config = dict(
    noise_aug=0.01,
    time_shift_ms=100,
    arch='wavenet',
    max_grad_norm=5.0,
    max_steps=13700,
    warmup_steps=1370,
)
Rows from block 10, named by matrix and row number. Rows with one number belong to one channel. Each number is 500 + 40 x the weight over its row's rms, rounded and kept within 0 to 999. All counts start at 0. Numbers have three digits each.
# filt: filter width-5 conv (model.blocks.10.filt.weight, 320x320x5), inputs 208-223, a 5 kernel for each
# gate: gate width-5 conv (model.blocks.10.gate.weight, 320x320x5), inputs 208-223, a 5 kernel for each
filt.282:455483482489502538539514519501459443437435468526519515521499527542542534535547538557565539520520494492516464457428428468452460458448466552543550557533467454457440449564550580588542550539533539518450474470470483535525512510525487483485479496
filt.283:519537554542541457437436442454566576591613612454451432430416528515518519518429421412418438482479486505499501494502508511523520526531539464461487502535528525530503510391392395399417434420427420416514515522524530541537550557538474483467490504
filt.284:538550551575573575571553543538531538521543543516510519507505567572573569573486483469455453517528536549563590601590627611498502485498492522530513498482482499497504510503489498468465515513513515528526527516514508536533540553554493485475473465
filt.285:472484487484481508537547556536505524526527528489507491512511498507489472464531534526522509456462466477485566579576567551521519524528528600619600572545475472492498510508502484482483523530535543537519508521521514520523518507499511525527528544
filt.286:486517502499521520538535507489531551559556563474478465452439587604605579549492483487470462503512502510530515530533513520527518530524546510512516503480463463474484509465461458464459522535530531520521534535532551531545537526523468464448445430
filt.287:554541518523515495482476471448605615601586581483477480485466525526508515505408409407415396526518497504495511509503493470509497486479479446435454450444515519522523539424428439443440491491503496500504494484484474593608602607600511504487493481
filt.288:537553547553575449423431457467471484497509532500494493494470545526514515514488458457449429518539519524529454474491509531477484485485488452430440446449450476483486498479459466464448457436453476477534535533531537491506509522529515507498483474
filt.289:524518524521551473478503499481487481476489498496507514492481526527533531525489491506483476447434425412429477477476476478531532531531532466473490472465475466442455459456458468461449460455467469445536537550555549477461439451471482487495488498
filt.290:470471498514512457447450432444501527548555552553542537525522531532527521527532519501487497464471483524516447433447454449416410415416415529531508487487488484503502489526505466464476527519503470481407393406412421567582598600596532539541538540
filt.291:520514501496510452450460454460500483468449458466478498502517545546548535534481489495506505422419407379379522513500489492494498482478479505504516522517470465446442444462464476482485497501511504487550535527523523522522511509497485485486485505
filt.292:492451450445468522528537571556460434411414436515525530545544515502511518510508526537545535491470452450454485483494507511499493485489494500524535552538488476474464466505524536543541530542560563550516503509519520488455437429429471473472487487
filt.293:560547560558546468468474491487556524544552541414416419443452547547537546550447473471468478544527528530521498492496505511505494502502491490508512507516486475477482477472475476476484478494507508506518522516515506562546531533532483477468471477
filt.294:445445445430440488478458461460531519517512516506513490497487477477469441428478478465470472528514520518516495487498488480427440436442455514495487495477550554581594580482489496498494566570564572555448449454437444538525529504487454452436435441
filt.295:466458468475474471442464455454518504503510503454451466471480464449450450467499509513509512505517520537538499490490482488498495481470475522521524515509530552548558560520533529538526531537541539534451422405382383556566562567559451435442456472
filt.296:486463463473466429439434435450488473462465486498516519514498525533524503498479492495490471506498496510501475451454453463443436424436452504508504508504492507516525539488505502507492544545546549556449424431422438575570571557546459459449443435
filt.297:470465461456463516511506511492435433441459467560566557540512514512506495478565581574567544526510501473468373375386409422557537531520531515524516522518437432436463476542542527536531418448463470470487473471466469420423424445454583585571541521
filt.298:562575566574557530517500499515513526511511505472448452442456559555550558556438415416422439535529521496499526536528540549507521507512515430414433448473474484485491483450430432442455527514517511524532542531534534541540547543537466463454456455
filt.299:577592573556527502509519529542548546531528521423433461475481473484504507532363369416439458553557531527502530532521542534485491480478478453457485508530567552526508499433445475466476551547544573583507503492499488522519511514517384400438447462
filt.300:505510516500501494514509514505540541543531512456453447463454475493488491486484466472476474503507495496489524540545548555467481486471475488491486502501541532539520515487475479486485636637627623628524533521514519541549550541547375369390401396
filt.301:536550548515487423424425445455550554549522501475469471469503516535536542540457431449480500528527517486471502510516515509486483481474470439451461491512508511497493493433422434470492444448431458475487495498490472555557558546536514514525511513
filt.302:547547553549545491504507500523468482505513518496495493487485579578569567561525522520514525528523545556542455472465485495509522524520526492495498509519401387394397414523524516525522445426426433451534551554547551504479484470475533541538550539
filt.303:497513547537512475451452436435523559572556526492463463457446516511532523521473451451434454471495525521491500522534528505484487494496482477464457474475509523530523518396368354378425471456456467482481488495492493519532546553537519508516497503
filt.304:517497501493486508509490485481554551546536532500506495496502468467466455451502491495493512520522523524528537540534508507466466463456443535534520527528554557563562577511510512516532570576565554546458453455444439594604593579567491492503500507
filt.305:476495526530540515509507503518500485493496511481487503499509523562579571588506510506510506470463463463475468474483495495471486494501514484478465469459454397380383388480476451444443474454414437434503523527548553506490495498508551572601594590
filt.306:511488488498509522523520510524505495495505508503509505522509495494499499499540561561513518449424410449463531519521541552475467466461459563588589564539501496497508500533543539506498550560553567571488487490498511497487468476483498505509484482
filt.307:516523494476478496494513547545505527499472472530518561595590470474480491474428428472504498494508478447467477481464461473574571577589585398395423458463519514496477483398379417460476457447460473478501508509512512505510478467462518516533539527
filt.308:514517529504490518511510500521468485486461455551530498522530532525526536545448419409433444549546559518492473483492496485501504517497491404378384414442506509512496467410384381431449491483472497501484488509500496511524532512495494495488481483
filt.309:496493479478464522513487480476462458449465429562553545533540526520483483480538531515496505470498516540535509510496512499436439429430436548525508499485432462506530542548534537528533507498496496515469468452447450520511517518499509491477465463
filt.310:453435434436457481493479482474535522504505515481479482496475453446447454456478475487497480468478458460458443436438446444462457457472480485486484470460555568572555544495494496504503549556556534498435422416440446554540528510504499474462467463
filt.311:532513522522507556554587590597507496507499474521524539551566560562576580562531517514526527538532534528536540546565559540464471467464463545533524530532476471479473478516500491489492570567548569575488486493489477520523524513500495487496495482
filt.312:484474465451432485470466471467504491478483460488480491487501472448457443434462467473498513434433428417389523522516506495519510508505501515513506524543541562548561555458458483494520525547558574567524505492492475486480482475455478459457451468
filt.313:529522525521517465461462479494448443445438435491476472480487575573561554549500508503500503520502499490486475468474474490505509514511504470470470487489442447460470473501495498503510502514520532530516507509504504497491498505491474459448445457
filt.314:544521505502495441419385414451509494486493480484477472502519483470460472504487493488488498475477494499480447416412412414516500499495489490473456452471492502506510486503509509494511450446438447466525507491478465486474495506507525521512509522
filt.315:563564562577573461475496488489500501512517519424410405393397508495505494508461459462449444498478484488495507509524538536550551562560561466480492484473497491490501499488487490481472507512506511505602612625633623504483477491499451459464454455
filt.316:497492488481484482471468472459481484482485477537530528536523506509496493487574569578587597512503497491486482483476462465493490484491492491493501515529436461468455459555565574591595475475475456465484480481481486507516511493481550559556557551
filt.317:482468489499482524524525528531488497499508517532559566550544503497500507498518519518513511504522536550553502481496493495459445434439440526529511488495488474489488498530525524508519514504506517514444442439448448497496507519511546564568565556
filt.318:516516507506488445409391418457496507490508510506493496490509578564542550556490484477480489508505494502502481458464471472481468462456458471471475476485454463459457462474481492490501527512509526540480476473472473544544543545539480489500505510
filt.319:518525520480478484493493485496524554573536528477460474497522465434426413435450426422451455504521512479494537548549533528513519522512517477465458474474554606603593582458443451459468507504512518536514529520508503493491488491500478491493495490
gate.282:463475461454460490505520542522544537544527528526532542558556456447459471464503508522543533496494484466478514512531525516532534538547547523526549556529560550537521524499513519522517515507495504484482488486485483529522518509508531548569583587
gate.283:510511501501502443443444454479559554547546536464454461467467438444433443445458456462463466548552547547541492502495505511508499491490497481471484495518574581587585566469467474481489513514521514515513507502485491547542551547533472467458462462
gate.284:478482497509506534533526513507459466492510515556544539512515504498499501487619610594555524504509523543552438439452473463467459466458461574567555531507466478485501511650642626601577522522512502495418420423430418520521545568566559545541529517
gate.285:498492485507535506518519522523459437434458473538557567556547540555556545552549565568534499432419415449481494482488487518480477483488496568567571532501472455457469482537545540520492556557568542520493505501503516478478474472482518512507512514
gate.286:534503485496509558566577583571484445406401431502511530534529512510513532540478515567563538500480455479507495475465479486529520515512519464484502501482491464434439452506543593579547499508515521500552536540541552482461438446452480484489481482
gate.287:458472475475465485468457456452500497492497483523525521518532471467451455459546535523512524541554564558543466445446457442459459460449451551528504499507518537559560552564569561557563513500495494485428413395388387516513523533523529526507505514
gate.288:412404399415463465468484498489488482481480495448459477478479440437444450437523527537532528443438434430454474465473480494483490483499498547550557552538547541531532541541549548543536550558578564552449438442452456488487475478478461473471483491
gate.289:498500508484470460461459456457457472458430419486474478493523453437425445441510490475500513496525531509491454466468449427506501504504495507503484490497475495496476474532517510540543431425420436445505502509499475461473461455440528519512520520
gate.290:495495504517516535531522514519485483462476474499496494489487502507518517539488494490473470467458462465466543534527536544550541544544542541535546529516488476473464443511514516499501534539545531529529535530534539422403401411414423430424426433
gate.291:457436436455473477498502498484454456450468474514534547558552487476471478492574601588571543425423434478489460457449465464475477486488494581600584551517519526513521513566572574550526509515515495482465452449439449495493489512528550567568568570
gate.292:485485497491492541542555551530501510502505503519511526526519492507519525510543534539536531515524520506502483500504503498479475479478482544548541550543494488479474483540528522509502510509507510501453462464466472521538532541531583576575570575
gate.293:488473486471474503500494506489452423418446460498509512492491511511527522510551579581578562416407411418421509483483481480506501503498497531536536539533459438422430447558579584576568548548540539535511500505502500459450469471481476490485492493
gate.294:503504493484472446446450430449512511475470460481483492504519430439443428451489484503514514497491486492502498489477449443501495486490495460454448441439567556544546538477490500503505492482499487488499490483481470468458460453445504507516517526
gate.295:501515516523537481477473475475504502523540554509503492482471489498490485477474465445441433491486512538537458471478490506465470464461466457445428421424544538579586597482468461450454487474487483481462474468466468519529552568565507510489483483
gate.296:545545540533521458457480480483519524510509503374353374401423485484479480476467462471471485498501489516520503501500503495486481480484481524530526529530530546544541542526531529538543525531525529534545545537525516492501495492486413399402399416
gate.297:438435460463467509509502496491482489493490487520527521522528494494500513513525518506503514407400405396385492496506495491467463466470475543512496487491512515518505500495476451454454528527516501497461462471470471487488511502501526520517525538
gate.298:492485481485497544549556552561496493503502508493507513514511450449459467474507520522514514531531522521521534524535533535564559555547555507520530523533516521517524526524535541541532494502501503502517519519513513449446437449471491492500501498
gate.299:495500494512514510517506512513453430403423433508514530529542522518532550551508521526522514519522513528524497487477491487474485483487486491499479472481494489476471450531534541522523531529524504513496499492491491453446448466476424433434450448
gate.300:444444447472471487490472495492442444440448458528517511514494490499486513515563586584577579519506490493486434416432452447421419419425432504523538526530499493478462461582598614589589533539552532522391400419450460503483477481477531524523537541
gate.301:522526539540538522525518495487484495506504503531533507495505551555554538532517508500502515471458458440436494498506505494557561571557555521525516509515399403424421422498478459464470458452460447459549559567570573493500513513501540561553548549
gate.302:432429423406389474495496503507473470452438429502507514529539397413423418421513523538541555495483466457457450440423400404531527515522510523521528528526548536523511519526537553546572495492492496502487478483470460463448437424405498510518521529
gate.303:558553544556534501491491485464565568565578579487476482467468560551539531516498495491487481517515514526536548551552548528509499517509510504498504494488481481495493501478469478473476511516510500506559564561542527531549539545542512518514518507
gate.304:494483490483469576576578583594489484484478491506510511515499497497506512511508514504509517491483480466458563550551540532476468464462463547543522541550473480475475476525525521520536524533536541559520516506504506467467467464464482477494500487
gate.305:464458452450450495464455460459487481476485491522525512516519495466449455457517512506499500505510500499491459439460459459453439436421422503488475469470492502527530531499505498502503505501510532530414404386385395511501506523524548533519498512
gate.306:500494486481487469473467472475527536525528529471462469463468503505509512499477481488488488517523505502478500487484493488481477464468465505512516532529501506507507504476484480482485577595603622622466449423447448560566572566553452445438429443
gate.307:557557542555552537538518496505556575573578576480484441428430520516500490482474487478468463488482477477468565569556552554551567542547552508510507494504486482502514525450451453429427500499494497514582591589582567514515532532539471482471462470
gate.308:479473483496498477491507515523436428422453473516525524532545535539558562550539541545532521434423416435435501501497518514470466468478478529531537521518461467450463467498501492477473588592577559547490484485492476493487498509515491499508510526
gate.309:479455421452461463464462455450517505483501507455450459448437488488476482463498511530519513416395380417429453429430431440498506495494494486513529513510490480471478493493519554542541478495509496483518512496508499468460453465474511513505501505
gate.310:469468444427429450444440434461472467454447459486495508501509421418408402409525520531534542476474455444437434440416398420505491485468474492493494500512515522515520523533540544555554482486488494497478478469448446477464456448443524522522524545
gate.311:439423386396429496492496502505504487475473499484490501497487464451442434418502511535534516417402381389437493485475479498492493492491498534537548544536538541541538551506514548550540551553573570552488481465464479493487475484495494484487484488
gate.312:478497501492493566549540528523504522540531523505485472468465550535517503516520500487488480470474470470471534556556545547519524527516524574560562545549485491507509506508487486485489567557568539540510528526514521518527524514518486483482486500
gate.313:475505529548545472485473480473490490519523533472454446451458491495496519532418413372358365525534533525513508524531541538533538537537537467455432420419512513524520506482460434410415491491484460464534540538553534465476505512534469474463478486
gate.314:492487484473495500498471469464438429415404430478487492491474537528517514519511499507528506465460449431451528509483466478532527527518507489487481483466465459462451468476484497506496500486484483472551558545545553474467460445460495482484496493
gate.315:497518510506504574583589591578510525523520510516514520520530457470475481481500492483501498517531527527522546553548540527567579571578562517516506513503532530531527526541535537545550502494491491493513522523523506420411434426444479484478486498
gate.316:550554545531532572588601576562490490493494486548561561542534526552570558566521515527521524582566560542519525531527527530549549542530535472475477494505500477456473461477494484485482447456473484476521526523517524523520528527527530535533520516
gate.317:554549550570569450446454476490484469460474472495497510512512490498503511513479484494482483550552553566564522505508513525492488489502500443434443432438509516495494493499520530511510459451445433437505511519531531473461443454452471464479473479
gate.318:449459457453448508518500501489474468461463458455460453442448469477474472471497500510508516472467450441437490485483485479579584591600595530531543536557501486489484482510514517524526533535539535532535538554561557454459451444424474474466467467
gate.319:442465475478486605622595570545507504500505499518526524527527502511501485493546549524510497435447483509522479495488487473500498505501505605605564540490462465492490497524520508499484557552557547543509506511502508479478482480482527525508502501